Weights of a small multi-label audio tagger: widths [96, 96, 96], cautious_adamw at rate 0.0035.
Rows from block 2 of a small multi-label audio tagger, named by matrix and row number. Rows with one number belong to one channel. Each number is 500 + 25 x the weight over its row's rms, rounded and kept within 0 to 999. All counts start at 0. Numbers have three digits each. After the name is the row's rms in percent of the matrix's.
After each channel's rows are labels from the 100 clips, of 14848, where the channel reaches its highest value: "loudest band" is the band of the loudest frequency at the time of the peak. Only what is clearly more common there than usual is listed. The data: struck, bounced, scraped and rolled objects made by modal synthesis.
# convs0: first width-11 conv (model.blocks.2.convs.0.weight, 96x96x11, each kernel summed), inputs 0-95
# convs1: second width-11 conv (model.blocks.2.convs.1.weight, 96x96x11, transposed, each kernel summed), outputs 0-95

convs0.22 112:522483510502480502504516562516521508492506484494484491576500481515498491494484491508497507511466492506453507496503481521533484466493478507483514479530510487465477473486541474389498560502480505491516498524481485485463517497479570509504541467506480469511481496476511488491507510496484500484
convs1.22 130:469474493500500490513489426484497523514475519501474547492505513484493542498498496518503493493510464498509501538493506494513547499509486502525517512465475523508493516509487525371519450505508494501507475447515510508513500529528496505519505511478523556530507493491505530509498476512509466484
loudest band: 4000 to 8000 Hz

convs0.63 092:497472495508476533514506522493508513493513485502448526525512491539530503527493450525486484492500516490496547523536517501515485513488534505503491520503530487512513525506523507514462489465486489492534522526497459508406423464470500514506536511498532471494508507506512463447492540504483476492
convs1.63 072:508544464517507488500464515496456502556456511442462502477500505494497508476511534515518470487504483499488479505474509498518469500480475467522535502494517525498475450485479474524506501447503529466457525510515511478546491544528483499530478500473517500504498494466509552529532482540514459519
loudest band: 2000 to 4000 Hz

convs0.47 075:500459494512511491510521534514509502494503474516477522504530439493524489513511530503520529475486488493484529462434473517504518466552492510487469507467471486505532503467462507507463508514487433497514515455499521495488487482476496545476515538480514526517491476521466513490436457479509507474
convs1.47 076:510489488507519490496515527500491501457462494537512487510528492492508477498508456494481485506505440517528497492490520502525487527476513537517486508484504452500496475533551464509503518484500495484524491521470496438457511583467473530465506480511486514510488526508490485504424541495482517533
loudest band: 250 to 500 Hz

convs0.72 125:474524461546438536475504481502528534485510502517523518524530507495525489488473519528510489506506447494475493493493470501512527502481523484486497504518502530499526500500483506507502502504491568461480494482525527518497507528493504492500535514535471500476506564449508476497511440496498419523
convs1.72 134:505481489499538494500471517494514498519505492498497486499460510538502494508527488447504473501499544506501452497506503500521450492532560513533434495494487508498487493461453484502515499489538439546505505498492459489496480522558507490500459484494532494499537457521499505450497512547502518478
loudest band: 500 to 1000 Hz

convs0.23 071:465481495450510463491497529502523526512547525514493504504495479496509518524526466472444466519488472505491479489466465457495510521539517532495502460476505498500506497503524521511476486473515458430527556488496534452457502482507529521501509483485511470462488488545523485484471503528482496499
convs1.23 086:520502516483548495493494469466498463506501534466496533486513464518489506488558506502502475477503443485522504492515467461521543514463472468526474506536486509501492488514514490457511489549514509499445542481528442471511539531470477462507500489514525473496530513512480462513481482491517519494
loudest band: 4000 to 8000 Hz

convs0.49 094:495536504559485534464469520477524495506475517562510466484493521520491531518532528503514511478523518483534512478520512491480479480493507483546529498522508519453531518517509518461453497493517519503501493503521493514512527508495453439519487515506511495450513508504478529472552528481483527556
convs1.49 105:497489494497461519516504499488503467488537463471476455492496488509529475479521463474485515483508512466456486477499488488490496501512493492477427483488530477494495477499464483522528491509491486464481502526478481437505529451504497474459498492498496512508481473450510443454430501490491497467
loudest band: 500 to 1000 Hz

convs0.44 097:503486501483496436492508477496514540474477507496505498461483472470509535529525491529500488493518464474503516490492506487486501419510495513523489508506553478509497513510481491504484499500489499473480491492528474495502448475430503514481515537469490500532452503465515509481501435431495520488
convs1.44 075:471488490511504508491496481512516493494515443469510497456491495512529458514513500520499502509527497504500509511500500531523461469504528499517508477509455455499491489501551445515492522509498486531516493548491549485497530557446499511488485497514528487500438563477534493547496501489462501459
loudest band: 250 to 500 Hz; 1000 to 2000 Hz

convs0.13 142:548397535547525493493493485503501493507498467503455515505489497512495503547499503507487481500514507471535469523494451499455496463501503527485518493480502538496475514478508457498502511496502430543474515496513512522479510445486506505507441505460492500502497506527500500515499486520499479517
convs1.13 144:460503481494467538496504527509528508519516500489504493494459532501517509470491502540476495443486523435485549492484487516538471511488503499541527496521514495494510519562492526498499511497491471465491511502487509473502497496446532489503525493516494493498501556509516484409537519466499532497
loudest band: 250 to 500 Hz; 1000 to 2000 Hz

convs0.6 092:537450530524488436513524489511524522472529457519499496520522515472492554481518507504520526486493461524535504496467498514503559470518502513526462470479517514503500532459521487501473461485492472443518518485511539497490494501460499540508539519463500499508458468481537502512501502511491485492
convs1.6 093:500477480479488490470510504488497498501478488459486498497476453492517484503509465486474462516497503483525469439486466482497459471485527483499471541532453430504510488475520506493517489530426491507431545459498484481516531504479464510488503467497497505516496511503502516535465478515485491507
loudest band: 250 to 500 Hz

convs0.65 102:479515518490495520424491453459542534501519492492518443507489531501501526503460502505515489470522494500537493483491512501494502498514491554525489514492494488483531497495510469456534451506513516495491497564510532499529520475476507455498504518491474495504516490546494486489499525518458567530
convs1.65 089:514501479503470524507494511485491477478511465505442489461481486519512466456517498507480490511498524511431499488459443489532489473495495457510485489510527489504510484500483509569493504510478434463475487508534456491515479486504491496491487516536541519509468519450520531505495517478523460497
loudest band: 2000 to 4000 Hz; 1000 to 2000 Hz

convs0.69 111:497448491391539478497480498500532498500498487542494488508482452529515500466511499492510474521480533489491465514506506488522504556500498502489519522488508450494497504530499551508496493499505459462498506499493506440503513518507501499546495486521475513491508457493481504510488499446489528462
convs1.69 124:482516504508479527505503502497488503498531501532472507505501526494499494536508498484500499501550446497523489501469454514488497438460494479522501496515496550500497485476486461510506503510502555519501479545510486550484500481551455486468535483494451480505504438493499511428496532492494478534
loudest band: 500 to 1000 Hz

convs0.36 066:516503491510480515453508514436509507525498484507483496498482499501494513453515436477466464505519486457528504476490499481504522522512497481481504508482552516540539525510505483478473502525493541489502493518463481490477409521516503519460497485528500505553462517519498497491504525484445488497
convs1.36 058:507477453567458512485509512480510511520507499472442471506524478481553481529470524503504522476539513530528490485497502475482494491483507477455497467482484444467492490509519488507471503483524502498431494530491481500503513483520501446505500506496499462507450489456513451503488508522477500476
loudest band: 500 to 1000 Hz

convs0.79 087:518494573499538526435510505419517519486516502488495473497496521492557519505521490489517499486492525496488484503494510457492522500535487513504481477505528502550514550502497491499534492526522507497507492570518495495491501526462500480487459520552522491536508513542506504501536479505481506505
convs1.79 091:485505492501467512509519508486485482492515493485440465496485459531509439484494508436461500510480496485474516495477459514491493488494501446496496502482484499506515428503492528520480476496483507503467530514446477489472493474501468525507502457497499506512435492439495507504451504473491504472
loudest band: 1000 to 2000 Hz

convs0.94 126:499532520484448518508506517518491503483522472495503484502451529500501474473531500507493490520477472496504486469425513498465534485493502489565497493499508467502467479494498502515504495445465534453524504495483499511508493501536516501497516403536495492503498509464514479503497520518471442495
convs1.94 126:511499470509548492508515452485511489532499498450484499499472531488487518493472496533508537447499488496470571460528553511531470443527511513471496500478497479505551530487465529511491518497521456520518492525467496513525494498455510516506498561490506500521493497495502499484518504503506548505
loudest band: 500 to 1000 Hz

convs0.88 101:477506475484494511502489523520497463493501459519486534487523488489529489499515541529498557482546532512530499537481501529496527508513470447451505496481486530480492478496525505491521541564508469508535514497491542492536509495489498461499459516513496470550530457505511548485526519483529480486
convs1.88 104:475479508482506491488507496491466569507461495509519496459458552500525417507455473549531403485498478505516485482501491474495478499502478529508503532525529485497505505509487527510499468514504506494495458476487495494479486507487526500478524475513505517531467527504486489514496480516477482517
loudest band: 2000 to 4000 Hz

convs0.77 112:507472489475502501500512489502489544495470500488490504465451474461455484503516469479498417474468503503473476484521439478520480494448467517515530536525475450511510465455484496507483517527483514503495455485514472513522505499484517540498518478466528512498472498527527487487459494504489502489
convs1.77 103:458460470497471501503492475481521485526474491523466499501518452514510480494487531507514525554528492531492442512496487520488486525525497502451493470507503515500456448494503444421508545533497513513534517493496501523499519551516522503490492516487522500503481514483525535515499496516482451500
loudest band: 250 to 500 Hz

convs0.53 110:506503510489505509498499509498487509495514501482496518515475561548453449506463488478512517493495485495490468532499468514535500536476509451488521490483521520480512469501399466531507498502557500470516480511511485462499486494497516496482454443488450474485507527499528506500480497513487480486
convs1.53 110:489486524549491519486510527498481488525491504497519486502531498442584502484508502477516494484487538493513499476473493487493464456490499484530460488505507471498479520489425496496516530490476503510493473489539476489528520462491497512540551539510531479507520550452500500519510519511511537516
loudest band: 500 to 1000 Hz

convs0.55 112:491505510435495516490473507496495519534523489476513497508492470493493503502516485446470482521514516449433467470477500487485477537472512476456438484543453489519456497448516480503481488457518505494491515479502478516458463533488507498476500495508512487498483498515525458480467487481477497513
convs1.55 082:541484472514491520506504480522451490517521512512471511500507488500501549514513515507515501502502498477537513478520523500504558552487481544534483554499484515503521490483476517462502481525511468535520478510532443480541525435498504495512504516506492517510488472430495499516510464495524545468
loudest band: 500 to 1000 Hz

convs0.50 087:482518492481511536417520508473491479524495518506477457434462513529517478510505471517512472485504522478542516516491540494505475506478561486496497472503533500530536468523492514491507515520515525502526525539473546498521499520514520490496480499532508483529521514486498488505569500494455508520
convs1.50 083:472509475541490518491495520480512499460488455454497471499476483492542485496539507473497486465485484486473464488454452531483506469522452486496461513512501488494519514460491481500506477458474490466468514532527455493478493436462470513505523456482510515521510477479501498481451526497492488500
loudest band: 1000 to 2000 Hz; 2000 to 4000 Hz

convs0.80 077:530488518496484526486493483470489525488468504483499473509549510470508514498524535549553512459489533472460479485511554520540532523475497525493471517497510479502464533523501517523480519505459552525501493518492490497521470515500475484505515507507504515502480512427488475460475501484480564507
convs1.80 085:502518432488533486527484522494536485494513482495475504476444505520518473500490474495461496474486466477470510471481459508498516484549490486491488457488516542487529490504469448489485453474549490511503537521511479515464538479486501501469484485503515450518478499449502451511473506486489494492
loudest band: 500 to 1000 Hz

convs0.62 084:499509516493531518510495489463489515527493539490514519475527548486502496498455460502487507518499527480523518517518537521503499500499510503538561462489512484481503502508476546487495492486517505501547470494501484521451433504501434488530513543506473457465483535504467448504532489533509508493
convs1.62 078:495534487515481538506476511495518496483507462457495480497425469529546534515499513450518480482509502448434503473498468507483473507497475520494417501508493494494505442478479497520526517499515513482494509533471493497496501444523488493488503475507468474500484467493495507475508523473508497499
loudest band: 1000 to 2000 Hz

convs0.52 118:476490503444482486495458494502502446513520491498481476517430432487486508494514495500485503523466489505482525510483507508516489509493508564506426487489488483519480445461496487525536472472488496472492466492477483506468511501554515502483473469480536493483525539522489486502495476511485502492
convs1.52 104:524521499501528504495496494507506501527517493479575518488587480491492499504525505499490480502503536497526524546535496447504522519506458501506540489520514510523505503503517536489503502518494503529505392498508496508543505512470514485505507518492493479479543440492491484503514501490528514517
loudest band: 250 to 500 Hz

convs0.81 136:506515484505438525478510490507472520512501519414545515502510520452510498499469510512477502477509422471508509482510502501505516440503500510468517483497503522499522503439517462502514490482502508524511499500511519516489501424462486505456487493453522490483500532511527507498491501526507481513
convs1.81 124:483511526500500502517511504494505498496508482526459478501470493545501506486508496494520478530509512515533455507510451519471489463472520442542485511500507501501494483543486520500515518510487458493491512520500458460502497502584507495474500480505413473504486481491501505434536539471508506499
loudest band: 500 to 1000 Hz